python train.py --arch="uvit" --model="text-conditioned spectrogram diffusion model" --dataset="Morse code for random letters and digits, with fading, noise and interfering tones" --train_examples=26041 --n_mels=64 --hop_length=160 --input="log_mel" --spec_augment=false --win_length=400 --conditioning="text" --objective="epsilon" --cond_dim=256 --tokenizer="word" --vocab_size=40 --text_encoder_width=256 --text_encoder_layers=8 --text_encoder_norm="layernorm_no_bias" --text_encoder_norm_position="pre" --text_encoder_activation="gelu" --text_encoder_mlp_ratio=2 --text_encoder_head_dim=32 --text_encoder_fused_qkv=false --text_encoder_bias="none" --text_encoder_qk_norm=true --text_encoder_parallel_block=false --text_encoder_inner_norm=false --text_encoder_positions="rope" --cond_dropout=0.1 --norm="layernorm" --norm_position="pre" --hidden_act="gelu" --mlp_ratio=2 --head_dim=64 --fused_qkv=false --qk_norm=false --parallel_block=false --inner_norm=false --drop_path=0.05 --patch_size=[8, 16] --layers=12 --width=192 --positions="sincos" --init="torch_default" --residual_init="scaled_by_depth" --optimizer="adamw" --learning_rate=0.00086 --beta1=0.9 --beta2=0.999 --eps=1e-08 --max_steps=7600 --batch_size=512 --epochs=149.4 --lr_schedule="cosine" --final_lr_fraction=0 --warmup_steps=380 --weight_decay=0.1
Rows from block 2 of the text encoder of a small text-conditioned spectrogram diffusion model, named by matrix and row number. Rows with one number belong to one neuron. Each number is 128 + 24 x the weight over its row's rms, rounded and kept within 0 to 255. All counts start at 0. Numbers have three digits each.
After each neuron's rows are labels from the 100 texts, of 14848, where the neuron reaches its highest value: "tokens" is the input token at the peak. Only what is clearly more common there than usual is listed. The data: Morse code for random letters and digits, with fading, noise and interfering tones. In brackets: how many of the 100.
# fc1: MLP up (text_encoder.blocks.2.mlp.fc1.weight, 512x256), inputs 0-51
# fc2: MLP down (text_encoder.blocks.2.mlp.fc2.weight, 256x512, transposed), outputs 0-51

fc1.203:128102124102132174089098131109090117124088081142129141111131145125158110113105109099128131123103152103149158116124135135160105148132120087118130115096099132
fc2.203:107165120148144088168121115122111093151085159109054153153107140083117156128159134110089127144090104123149140126103128103124132118152156097140115140153157113
tokens: "s" (100)

fc1.382:123149121133158172131128155109111135139112165114129091122096099124112174129111127150137131139153111137132151183088117102145109137116146108146102118133113146
fc2.382:129163123117098055130124096132117100154135116161128165153126138138144097129098154123081135165075134127128138100105174134120133128155083098121150151149121095
tokens: "<end>" (100)

fc1.181:152168141170112109164167138142159107142173170090116126113084099124092138113096099121073143099090138152141144161112125124133113133124109148114141114112131150
fc2.181:158114122128113131108121117162146124141179121154208112124126132190122102131113101126098128116118117120142112119119154112150120151121120133124136146130090129
tokens: "<end>" (100)

fc1.179:116144156154127173109159101096152107098147114142170140128084153112101122146111161126163125142100142144144117124155162119151149138108157118102087127150106143
fc2.179:115169125103120068142107108111124150134087136110086140132110130127127177111118164147083167196121113125129140141082151160100119135183091068128114134095134119
tokens: "a" (99)

fc1.506:154125099103141132143095137085135152174164166114147103152150082111113153141134136109078113163080146133159076111115105074165127137117126103083094092114124117
fc2.506:175126129127102148110144126157127137128183124142224122130126140179107121119120096108119113110101131119131133116126139131139127139120109136131115157114107137
tokens: "5" (75); "a" (14); "m" (11)

fc1.245:137090111130120112139105151124104139113165118149143138128143078112168092102136188105202127153165127113133142120162086146125144154135144120134135137147153131
fc2.245:168144156141148105152118159113112093132162136106172156154117134154132151105157099106105112115086112148146137112112127110096135117130162116140116138139151101
tokens: "e" (61); "r" (36)

fc1.112:154089091117152108134133145173155127152134132094120103150158127137136128140142146107088120085128122157106159088099146126099114121107102090086144179144129117
fc2.112:144127156116103184117159144097111137077135111134156140100144132155090117125146142117171107112136125124162105102190115141137122140096133150153139145130142132
tokens: "<end>" (100)

fc1.254:103121129078110128081156167143147131135162114126163154130152110172145126117109145098138138147129125122106125116131115142099107105134113163132165110087157129
fc2.254:136153148152148101167096150120098096144130150102110151154103139108132156103163101112097121137100124153140163133107123113089131115149156107150100129146150099
tokens: "e" (77); "r" (21)

fc1.259:135169135144105126163155108127135114121141154106110140148085121107157140130129138173101095111102133084133116095087184088126107134129129093144155131164124108
fc2.259:173122164129120132131112138127136121131204115115224129122113137202120133111141087091110113112115123128137143109120130116132135128132136130140113144140119122
tokens: "s" (99)

fc1.246:114120163126097109077104138121161138149117113160102142148162141144112137108138101104157142137146139170152104105156133112153145083130146141131110145116151110
fc2.246:111121141161163119171118142096138096133124124064086121150097112084127167101157111109105120171099103146130144131094114113115100147152173131141109119158134125
tokens: "s" (100)

fc1.33:127153128145141124187134097118117127126144123138104120136079095132094175101167120151082091141080145157155098130115159116179097114131132131106126109143124105
fc2.33:161103120125126149112143135147144135135178119161232127127123129188130121139122098102112131100130133122132118123133150116140125150116106130114126122118102149
tokens: "a" (100)

fc1.477:097106120157136124135160150133104136141143102100124103097112154122160131127179117164144101097109106136139126117080122088132174115142176123108125152131152163
fc2.477:168118158136107126142120155130120112141196118116220120127106136201114133113152099091100107117111115139130146118132132115119131134126141137126123136148122118
tokens: "s" (100)

fc1.279:164105114095123121162131180147165106151113121125121101137138134166121118129118114146154138099118148125090103135146136107095156113118156146099118159112103121
fc2.279:197119152135135159144133144122125133122201128103201110112111131187098143110135119086125150143125123132118147132117103119121111135130136141128099113143150096
tokens: "e" (55); "r" (42)

fc1.273:120098116175108144180136142141155123151129152134107128150131134121111125133144080109124126113088116117160162082093144113126128113159159135151113125123126114
fc2.273:168125140116124159110141145129138134116194117124225120118117131200124117125126110091131132105136124117119137114140125127140132140118109134122121124125123139
tokens: "a" (85); "s" (15)

fc1.155:137142115129098133136168147098107111128157120101163102146125121161096175140152109145085166137104146120133135124094176094108120128111148098127101123175120087
fc2.155:123104115141135122106140099170149128151152139174187119120120097164130089153083127128089145119124115102144102132121167098156113156123114138106142141130087137
tokens: "a" (100)

fc1.127:148140114123146136173117100138100135120122105131147163094125120149105123124116139135090087140144135108145106103122168122152096089096121148095099136142145166
fc2.127:164130163107101159118143143123136135115177100129214106119115118199098139114128104090147113122107133119119121123130148136131132142106113133132124114130124122
tokens: "s" (87); "a" (13)

fc1.488:139111118121150173137136126095111104164103140121105142150137116105093183109092111104119174178150152113133113151086116101107149139122150136120098125128114145
fc2.488:125127121168112087105123131162134096177120144175130121151105109132140114122111135154080135138115068134173125105083203144142078155124095114115157129132111109
tokens: "<end>" (90); "r" (10)

fc1.479:157099092146095102158158104096108114160102143088137115144083129109094109153157131103115088150089133163171096109112119072125082159148122147120115137175089130
fc2.479:147104119107129162111162103173127136117174122163199125108125124183132123150091132108115114116117145087135120116112135122143144139120097134104144135115084166
tokens: "a" (100)

fc1.236:175149151118155126069126133150120143099142124112146102134147102172115111119136181148162138098167116142092122149161134164087136135128120118092126148077126104
fc2.236:146145151140143100159100162110108098140140136109131159157113131126142160095159101096100113141092119156143151115112109101102134115141180105159122131153163106
tokens: "e" (66); "r" (31)

fc1.447:140135137145122163122161095155119165088119096113117169148122131138157108166123171095124083095126118145128118092121146128108136091111122123169112148110163117
fc2.447:095110114170154123154097141099136094125098143086066110144089129071110194122148109124112178162109101126157130139120105139148085149133174150119120115163125134
tokens: "s" (100)

fc1.495:123162137166111094141114139115118081170150085100155158149142135136162146139159079149090103140103099126124167112095163099131131100165168078167131152142138142
fc2.495:188118161124135153129125144120142120106193127115229110130107123203123140119127124084126132128139115145134129126138123135119120144113119135135113108123114127
tokens: "s" (100)

fc1.463:129155094136143125118135098165114176097106118122141120117108182090125154172127140097149099123092157141084113128123100179109105134129115112129116148149146144
fc2.463:091133100133134143147129117131128111146070145115012125118126129050126149140144117131108139115128119105154136128122139117131119132120140141125119132146131126
tokens: "s" (100)

fc1.340:117104154117103162169149103086118141169108162139110155140139090116085164129164101145134143145076123153115151093094173141149131161152136112122133146168152102
fc2.340:164105115120120137094140119143129122119174125154231107107136130185128124151111104130108114114136116093145130124137135127144138142117104138120122130120076158
tokens: "a" (100)

fc1.163:111107087133096115126154089098102134140139126099125104110094157098149114145167089140072097120083143134174115158129118127116089167138177112156110139117146113
fc2.163:166131139116112139130139136131145124131201118130226118117130132202107132125122085114097101115103119127141136122112150121148144146133115131118132147128099143
tokens: "a" (100)

fc1.326:134125144123121159139164131163117119136131098145124152137157125100134106136172080142139114098130123118127142082080181132118174099127130112101132171141150143
fc2.326:188126169118128140135115140118119108143179136107204117117113139201137141111145097094115110131112132143115146111117115123125148119130131118150113137132144117
tokens: "s" (100)

fc1.454:145117126097127095110098167147123121142118110113166107102182087139124077119101117136118121106136110111143106113139145160138128118116162134134109168146111145
fc2.454:181134148128128163144147141138134128126173144095198130107127136171112114114130120077136147118129143097102154136139110130136125127136138116136112125139140109
tokens: "r" (90); "e" (10)

fc1.335:129159125083115124139101137131103107083105086132148166120136144118175116133132109110127107097135105175145143106132119127145106120151128128158151117131135100
fc2.335:145126152157147112140100158120110101129134144081088145151102120097134175107173111121101122143097112159144137122111117111084128128129166102138113126144158121
tokens: "e" (68); "r" (30)

fc1.100:143140116182156121174158097095145094176145124098108105140132140099106125133174081121118078137129127104122107115087171086118116106155124124154141166124144157
fc2.100:170130153136110108141112153125124114142187114134224128139112129205126132105135089111091112133112114150137133122109153103121125137128133122138125133138114106
tokens: "s" (100)

fc1.307:131123128131149164142109122099141127181096104093111143131131147154144114102183115161085108123125096132138150132099168114134115132154138142163110134157158152
fc2.307:160135155126110138140126130138123107140188125129213133128127126200116138107147080093096115116107127127136129120122133103130136128129131125132126139128103131
tokens: "s" (78); "a" (22)

fc1.170:151142115163107133173126151145096101166112094089100113144138168097145098133137099136126119135140113132102131093089132103145155127132141101127175123150117141
fc2.170:181134159143122132149124150119134110134198112109222126127120132204119134098148099096108119135111114132137125115121146115129119135126140128131128125143142114
tokens: "s" (100)

fc1.93:112133127125111132112139105105132168149113120143123155097141152086097102117144161128166134133120139148110145105146099124155138113130093101110137133092145155
fc2.93:115112102175138119155117123115133104165106153093082119146084133096097174123142102119087152135107120128160124157099139100134090132133143158126091106150106107
tokens: "s" (100)

fc1.59:155090114113150148167164148143124138119153159121124138105122132157129119164102088129139182132162136105107097141149164141134116131116159165092122095124159131
fc2.59:131133131147109082112124135160141106185168129169192121142123103160131105134112110125074104113107106138170123114080173099155118155124113131109145138142092133
tokens: "e" (53); "r" (41)

fc1.433:164162144110097146145111125148159107118127171099129139156134121143082183136111083137103129157102129104146132176134136141152134128123177117133088118160148144
fc2.433:142122138138133100116116148144127130164202132147229118142127117184143113118110098121091126109125110142147116115094161108143118154126113136116134137129093125
tokens: "r" (47); "e" (40)

fc1.292:133131106163113119170098154139115145139125125116140101153079123151095182143130148083085159165132150127117126151136103099149140156116113100090126085169114145
fc2.292:164153149089099134099158109081137148082156117129186131109125118166100155133109159117127167175121142122116118100119152161167109164111089134114118146137126118
tokens: "<end>" (100)

fc1.103:103112104101094127111125116132119180124108139154116133154116140102156141164153171152120114160087175162092116104172078180154134110137124101113117109116110132
fc2.103:079129091145136133137133115127155101166072139118044123128120117057097136134141105128117148143105101102145119148105152105136103131140135142123126116145117132
tokens: "s" (100)

fc1.403:143142108137141149112110099141117123174107096135124139099145132107160134107140084172143084078146112103110119080112150090138127109171169092126180170127154115
fc2.403:181134172146108130138111154122126102127200130109210117128120124197120142104145098088105106137101124138137146124121134104117129129138131117135113140134142108
tokens: "s" (100)

fc1.344:127129146181133163175142120086104100126152145129111146132131102142090117162150118142114129157097113127144154116093120141144084143155115123100131100155097118
fc2.344:132110103134113124096154124161134137127174129145220118123125120177136112159101111118127136116138131110138133123127152137160136130112113149110139139129091151
tokens: "a" (100)

fc1.256:129164102169123151137132125151108095153129112139135105114105145143155138136114083109074077093125075142176132087111158075120124108154168093156164126133146159
fc2.256:169109152125115125122120147116137122134203128138244128136120118206116128114124100098103106125119132137125130119120136114132123124114119125133130122129098128
tokens: "s" (99)

fc1.490:148135122089105122092098133129122156099105162135106173130097115138136123159149136096105166174106133127131144135122098132085139111135153135114072085147166137
fc2.490:112123129203119144149124117132152098164118130105120094127086133114103169129112127151097147180123088121143113146089183108151087151127133130126123112141108143
tokens: "g" (89); "i" (11)

fc1.349:141134116170130095134097147115150128150134142160149108136137135107100104098129089101137152152125144110164129154093157159103133164159135125162136145145118112
fc2.349:170125136127092140126138138138136132127197125138221117127122124195113132128115103112096104127115122121120112104113153109160112147117112136112116129122115149
tokens: "<end>" (68); "m" (27)

fc1.56:131128136142143142117116128149129107177132090151151109130127124120123133157164081148129106104147135152117106076135152089109154106141143103101129156175122120
fc2.56:173134139116101160141129145133134135113181125121202109113126128206095127100141116086120116119107149118117127132119132130137143131117122121138112114115136133
tokens: "s" (100)

fc1.126:104121132130148152153150170150110100113160145131137124165138102151130159124128097154123150133119121166159096114089101159153101100159149128103111125168127129
fc2.126:182111151121108131097127136102126143092184098129210130110129143196127133120113134148135121138130133130092129132159132157103137133112115135141102114101118129
tokens: "v" (8)

fc1.319:155116127116116140114166108073160092157163131098125124134074119162128168090114145143089122151097109153121137139131119097143152175096117108093128119174122115
fc2.319:141111112124129117126140108158149154125172136180222114120142116174138110165104118151122132109134123108130101125124166140166113142114116141106121127106090162
tokens: "5" (50); "a" (47)

fc1.204:131121163164107144150115150074127122150134094132116112147131131174104174105148134143142104142127159172143119095089111117115104164134105115118141096136129105
fc2.204:147131117103109126106142107113150149087166120148223122112109116181115134146085154138129170174128140124108115141126160154162121139107105128101116108134096130
tokens: "5" (41); "m" (31); "g" (16); "a" (12)

fc1.201:098107093131139135157161105093096135155108147096156098137105103119122168157143076113073121165077126130161156100123109130154125114166117080122130150139140125
fc2.201:185120153126116163132151121153127122130191109130220109113119114206124105115117092096119124101123122097127141131129146114139149136122126131124134132130120128
tokens: "s" (60); "a" (40)

fc1.480:157174158121095130125092148116141181094125107106144117130130141130109111111127120127140095125095149109119130095103091171141152160108092142133095157131120089
fc2.480:101130097169121160156131100149154100173097168125087090104101133093100150138138126134103160160130119102116120168110156117142105139142135142111105100139104147
tokens: "s" (100)

fc1.368:101145124173144165132139142123145092131098131132095097148084137094108153136127121102121089114102151099172158111100112110113142161121177117151114162132160098
fc2.368:161119151134109116129119136137138132136202116138218118129117112211121130111134087108099108120115115123132128121120156106129133139116123137123134143130116131
tokens: "a" (97)

fc1.461:146145153157086118176130146087148123179130138105155151112138133156133165136148120138135121093105127133154130144118167133152117107115149106099119140144130134
fc2.461:170111136111126145121131138131124120111197120130237108126128116199119122121123121110132123107122121131118143113127129117124132122118121140131118131130109133
tokens: "a" (100)

fc1.390:117118113131103125159110135129107080143100133123150104119112154100156146095120095146075121110106097089161111116087154072144135098167143117146158122151137113
fc2.390:174105158129138142122118151112131113103189130106230109123108133210123146106133117090124133122125124144130130134135124135129118144118123132137116114135122116
tokens: "s" (76); "a" (24)